Weights of a small segmentation model.
Data: 97500 training examples, 1.4 epochs.
Rows from block 2 of the encoder of a small segmentation model, named by matrix and row number. Rows with one number belong to one neuron. Each number is 50 + 10 x the weight over its row's rms, rounded and kept within 0 to 99. All counts start at 0.
After each neuron's rows are labels from the 100 images, of 14976, where the neuron reaches its largest size: "place" is the part of the image that holds the peak. Only what is clearly more common there than usual is listed. The data: simulated fluorescence microscopy of cells.
# gate: MLP gate (encoder.blocks.2.mlp.gate.weight, 144x48), inputs 0-47
# fc1: MLP up (encoder.blocks.2.mlp.fc1.weight, 144x48), inputs 0-47
# fc2: MLP down (encoder.blocks.2.mlp.fc2.weight, 48x144, transposed), outputs 0-47

gate.77:77 48 50 50 50 50 51 50 50 50 50 50 50 07 50 50 50 50 50 50 29 50 50 50 50 50 50 50 50 50 50 50 50 50 64 50 50 50 50 50 50 50 50 90 50 50 50 50
fc1.77:50 50 50 69 50 50 50 50 50 50 50 50 15 50 50 24 50 36 66 50 50 50 50 50 41 50 50 50 50 50 50 61 50 50 37 50 48 28 50 53 50 50 50 50 50 50 66 19
fc2.77:50 50 50 50 50 50 50 50 50 50 50 50 50 93 50 41 50 50 50 26 50 50 50 50 50 50 50 67 86 50 50 50 50 50 50 50 46 50 50 50 23 50 50 50 50 50 50 50
place: centre

gate.140:50 50 50 50 50 50 50 77 39 50 50 75 50 50 50 50 50 38 50 65 50 50 50 50 50 50 50 50 50 50 50 79 83 50 50 50 50 50 30 70 50 64 50 44 50 47 50 50
fc1.140:50 50 50 85 50 50 68 50 13 50 50 50 50 50 50 50 39 50 50 30 50 71 50 50 50 50 65 50 50 50 36 50 50 50 71 50 50 50 50 50 50 50 50 50 60 50 50 50
fc2.140:50 17 50 50 50 77 50 50 50 50 50 50 50 50 50 50 73 50 50 50 50 50 76 50 50 50 50 50 50 50 50 50 50 43 50 50 24 50 82 50 50 50 50 50 50 50 50 50
place: centre

gate.109:50 67 50 50 76 53 50 34 50 42 50 77 51 30 43 67 50 50 50 50 45 50 37 50 50 50 61 50 50 50 65 61 72 29 50 50 43 50 37 50 39 50 50 50 39 50 50 50
fc1.109:54 41 66 50 50 50 50 50 59 50 50 50 50 50 50 50 50 50 50 50 50 55 78 50 41 50 28 50 50 59 38 31 50 50 50 50 64 50 50 22 50 37 52 50 50 50 86 50
fc2.109:50 50 50 50 50 50 50 50 50 50 50 50 45 50 50 50 50 50 50 50 50 71 50 50 50 50 58 50 50 50 50 50 33 50 50 50 87 50 15 50 66 50 73 50 34 60 65 50
place: centre

gate.22:50 50 69 50 24 50 50 50 50 50 59 50 40 41 50 50 50 50 50 41 50 50 50 50 58 50 50 34 27 66 50 65 50 50 64 70 50 32 50 50 17 50 50 50 50 50 50 58
fc1.22:50 50 50 50 27 75 50 50 50 50 50 50 33 39 69 59 50 48 35 40 50 50 50 50 50 50 58 50 26 76 50 63 50 50 64 50 50 50 50 50 22 49 50 50 50 50 50 50
fc2.22:50 50 50 65 50 50 50 50 50 50 35 50 50 25 50 50 50 29 60 50 50 50 50 50 66 50 33 47 50 72 50 50 60 50 50 50 53 40 64 50 67 50 40 50 14 54 50 50
place: bottom left

gate.52:50 72 50 50 50 50 69 50 50 50 50 50 50 50 50 50 50 50 50 50 42 50 50 50 50 50 50 25 50 79 50 50 42 50 50 50 64 50 66 50 50 50 50 50 50 06 50 50
fc1.52:32 82 50 50 50 50 50 50 50 50 18 50 50 50 50 50 50 50 50 43 50 44 50 50 50 50 56 50 41 50 50 50 69 50 50 50 50 66 50 50 81 50 59 50 50 25 50 50
fc2.52:62 50 31 50 32 74 50 50 30 50 35 56 50 36 50 53 50 50 50 50 59 45 35 50 50 50 50 50 61 50 50 25 50 50 61 50 50 50 50 55 74 77 50 50 50 50 50 50
place: bottom right

gate.37:50 50 75 50 50 50 50 50 50 50 50 50 34 50 50 50 50 50 50 50 50 53 46 81 57 50 50 50 50 50 50 50 50 50 45 56 50 47 50 50 21 50 26 50 15 50 50 63
fc1.37:50 50 50 50 50 50 60 50 37 50 50 50 50 53 61 50 50 50 50 39 50 50 45 50 50 50 50 50 50 73 50 50 50 50 27 50 50 50 39 67 43 50 50 34 24 72 50 86
fc2.37:50 62 50 55 80 50 50 26 61 50 46 39 50 50 62 50 50 52 42 50 50 50 50 50 50 39 25 31 50 50 85 50 55 50 50 50 50 50 50 50 50 60 39 50 38 50 50 50
place: top left; middle left

gate.74:50 50 50 50 50 50 50 14 50 50 50 50 50 50 50 50 50 50 50 50 50 50 50 22 50 50 50 50 50 50 50 50 50 86 50 50 50 50 50 50 50 50 50 50 50 87 50 50
fc1.74:50 50 31 49 50 50 50 50 50 44 50 50 50 50 50 50 50 94 20 50 50 50 22 50 50 22 50 50 50 50 50 50 50 50 50 50 50 50 50 50 50 50 50 50 50 50 50 50
fc2.74:50 50 50 50 50 50 50 50 24 50 50 50 50 50 50 50 02 50 50 50 50 50 50 50 50 50 50 50 50 50 50 50 50 50 50 50 85 50 76 50 50 50 50 50 50 50 50 50
place: bottom centre

gate.114:50 50 36 33 50 50 88 50 50 50 50 50 50 50 50 58 51 50 50 50 39 50 50 66 63 50 41 50 50 62 19 50 50 50 50 50 60 32 50 50 50 59 26 50 50 50 50 50
fc1.114:50 50 50 50 76 50 50 59 51 50 50 50 49 50 64 50 50 38 50 62 70 50 60 50 50 68 50 50 50 50 92 50 50 50 57 50 50 80 50 50 50 50 50 50 50 50 50 50
fc2.114:50 42 27 50 50 69 44 50 50 50 50 50 50 50 50 50 70 19 53 50 50 50 50 50 50 50 50 50 35 31 71 50 50 50 50 50 50 50 50 55 50 50 50 50 50 76 50 76
place: top left

gate.111:50 50 89 37 40 50 50 59 46 50 50 50 69 50 71 50 50 50 80 50 50 50 50 50 50 61 35 39 50 50 38 50 50 50 50 50 50 56 50 56 50 50 50 28 50 50 50 50
fc1.111:50 19 50 67 50 50 50 50 67 50 50 50 50 50 59 50 50 63 50 50 50 50 50 68 50 50 70 50 50 50 55 50 50 20 50 55 32 50 56 50 50 71 48 50 50 27 50 50
fc2.111:50 50 50 50 50 59 50 50 50 50 50 50 34 50 50 50 50 50 50 50 30 18 35 50 74 50 50 50 50 50 50 50 50 50 50 50 50 45 93 55 50 50 50 43 33 50 50 50
place: top centre

gate.86:57 50 50 79 50 50 50 41 50 50 50 72 63 17 68 50 50 50 50 50 74 50 45 50 37 50 50 50 41 50 50 50 69 50 50 50 72 50 50 50 39 50 50 50 50 50 50 50
fc1.86:50 50 50 50 50 50 50 50 50 47 50 24 40 73 50 50 50 50 33 50 50 50 50 27 50 50 50 50 59 94 50 50 50 50 50 50 50 50 50 50 62 50 50 50 50 50 50 28
fc2.86:50 50 55 46 50 50 60 50 50 50 62 50 19 50 63 50 50 50 50 50 60 50 50 50 50 50 50 50 71 50 76 28 50 51 50 40 35 50 25 50 43 50 28 54 63 50 50 50
place: centre

gate.96:34 69 48 50 50 61 35 35 70 50 47 50 50 50 50 50 50 34 50 50 53 50 50 50 50 50 50 50 50 53 87 50 50 50 50 50 50 50 50 50 50 11 50 50 50 50 59 50
fc1.96:50 50 65 50 50 50 63 65 50 50 50 50 50 62 50 50 50 50 50 50 50 74 50 50 34 46 41 50 50 59 50 59 50 58 50 50 50 50 50 50 50 95 50 50 50 20 50 50
fc2.96:50 37 50 50 50 50 50 50 34 50 50 50 50 50 73 50 50 50 50 50 50 71 50 50 50 50 50 50 50 50 43 50 33 62 50 50 63 50 17 57 80 50 50 50 68 50 50 69
place: centre

gate.19:50 50 70 40 29 50 41 50 50 50 27 50 37 50 58 79 60 50 50 50 50 50 50 50 50 50 40 67 50 31 50 50 65 50 50 50 40 50 50 50 29 50 50 73 50 50 50 50
fc1.19:55 50 37 63 50 50 50 59 73 50 89 50 71 50 27 50 31 57 48 50 50 50 50 50 50 50 61 32 50 50 51 50 38 50 56 50 50 50 51 50 50 68 50 50 50 50 50 50
fc2.19:50 50 50 70 50 50 50 50 62 50 90 63 50 49 26 57 50 50 49 50 50 34 43 50 50 50 40 50 50 50 50 49 50 44 50 50 50 70 50 34 50 50 50 34 50 28 50 47
place: middle left

gate.57:50 50 68 50 50 50 50 50 50 63 50 68 60 50 78 50 50 50 50 50 36 50 50 50 50 50 24 50 26 18 50 37 50 66 50 50 50 50 50 50 50 50 50 50 66 50 50 50
fc1.57:50 50 50 44 62 56 50 59 71 33 50 28 50 50 18 50 50 50 50 43 28 73 50 50 55 50 50 50 50 77 54 62 50 50 50 50 50 50 50 50 50 46 50 57 37 50 50 44
fc2.57:50 53 50 44 39 47 50 50 50 50 80 57 42 25 55 67 50 50 57 50 71 42 50 37 28 50 50 50 46 73 50 48 42 50 36 50 50 30 50 50 61 50 43 50 50 50 40 50
place: middle left

gate.116:20 50 50 50 50 50 50 55 50 50 50 50 50 80 50 50 33 67 50 36 47 71 50 70 50 69 50 50 24 36 50 50 50 50 50 50 50 50 58 50 50 50 50 50 50 50 50 63
fc1.116:50 57 76 50 73 50 50 50 50 53 50 50 50 39 50 50 63 50 50 61 50 50 50 50 37 38 23 50 50 50 50 50 50 50 78 50 36 50 40 50 50 44 45 50 41 50 79 50
fc2.116:53 28 50 50 50 50 50 50 56 50 37 50 75 50 66 50 50 50 57 50 23 50 51 73 50 50 27 50 50 44 50 50 50 80 51 50 50 50 50 50 55 50 38 32 50 50 50 50
place: centre

gate.89:50 24 50 50 26 50 29 32 58 50 71 50 50 62 25 50 50 50 50 36 50 50 50 76 50 50 50 40 43 50 50 50 50 50 50 50 50 50 50 50 28 50 50 56 50 50 50 50
fc1.89:50 50 50 50 63 50 50 38 36 58 05 50 50 50 50 50 50 50 50 58 35 50 50 50 50 50 67 50 50 50 50 50 50 50 50 53 50 50 50 61 59 50 50 15 50 50 50 63
fc2.89:50 50 50 50 50 32 50 27 50 50 50 50 50 52 70 50 50 50 18 80 50 50 50 50 50 50 50 50 50 50 34 37 50 50 39 65 37 50 50 50 50 50 50 72 50 36 50 50
place: top right

gate.100:50 50 31 50 50 50 66 50 80 50 50 52 50 50 50 50 50 50 30 52 50 31 61 50 50 50 50 49 50 50 73 50 50 50 76 50 19 50 50 50 33 50 50 50 50 50 50 50
fc1.100:50 50 50 50 80 50 50 50 50 50 50 50 45 63 50 50 50 56 50 60 22 50 50 50 50 68 50 13 50 50 50 26 50 50 50 50 50 29 50 50 50 50 45 50 50 50 39 50
fc2.100:50 50 59 50 50 50 50 50 50 50 50 50 50 50 50 50 50 50 50 55 50 50 50 50 50 50 50 50 50 50 88 50 50 50 50 36 40 50 50 50 00 50 50 50 50 71 50 50
place: top centre

gate.83:50 45 50 50 42 50 50 50 50 50 50 50 50 50 71 50 71 80 50 50 50 50 50 50 68 30 50 50 50 55 59 65 59 50 64 50 50 50 41 50 34 43 50 50 50 68 50 80
fc1.83:50 50 50 56 50 50 50 50 50 50 50 68 50 50 50 50 65 50 50 30 64 50 48 50 50 47 50 50 41 50 69 50 37 50 45 54 34 18 48 50 33 46 27 50 30 69 50 50
fc2.83:23 50 42 66 50 49 50 50 50 50 50 50 50 50 71 50 50 50 45 50 50 50 50 50 50 50 50 50 50 50 90 50 50 50 50 50 50 69 50 54 50 50 20 50 32 50 50 50
place: top left; middle left

gate.4:50 50 60 34 50 75 50 67 36 57 50 50 78 50 50 50 33 50 50 50 50 50 50 37 50 50 36 69 50 30 50 50 50 50 36 50 50 39 62 64 53 59 38 47 58 40 50 50
fc1.4:50 50 50 36 50 50 50 71 50 50 50 50 76 50 50 50 36 50 72 33 50 50 50 35 50 51 36 70 50 17 50 50 50 50 36 50 50 50 50 50 50 50 40 32 50 50 50 50
fc2.4:27 50 67 50 59 79 34 50 60 50 50 50 50 50 50 50 33 66 50 50 58 50 50 19 41 50 50 50 50 47 50 50 61 50 50 43 43 50 28 47 50 60 50 50 50 64 56 50
place: top centre

gate.133:50 50 50 50 50 73 50 50 50 50 50 50 50 50 50 50 50 50 50 50 50 50 32 50 56 50 50 50 50 62 55 50 50 50 50 52 08 50 17 50 23 50 50 50 50 50 65 50
fc1.133:50 50 50 50 50 50 50 50 50 50 50 50 50 50 50 50 50 50 50 50 50 50 50 50 50 50 50 50 50 44 10 50 50 50 50 50 50 69 50 50 73 50 50 51 78 19 26 50
fc2.133:50 50 50 50 50 50 50 67 50 50 50 50 50 50 63 50 50 50 50 35 50 47 50 50 50 50 73 50 50 50 11 50 31 30 50 45 50 30 50 50 50 50 50 50 78 50 50 43
place: bottom left

gate.104:50 50 50 50 50 37 50 50 50 50 50 54 66 50 50 50 50 50 50 50 50 69 50 50 50 42 50 54 50 26 70 50 50 50 33 40 50 50 50 50 50 30 62 71 74 67 61 74
fc1.104:34 65 50 50 20 50 50 50 50 63 73 61 50 50 50 61 50 50 34 50 48 65 50 50 50 50 50 50 50 50 50 50 47 50 50 50 66 50 21 50 34 39 50 61 63 50 62 50
fc2.104:55 50 31 50 50 64 50 50 50 66 50 75 50 50 32 27 50 50 50 50 35 50 50 51 50 50 50 50 50 50 50 50 50 50 50 50 50 72 50 50 50 46 79 42 75 50 36 50
place: centre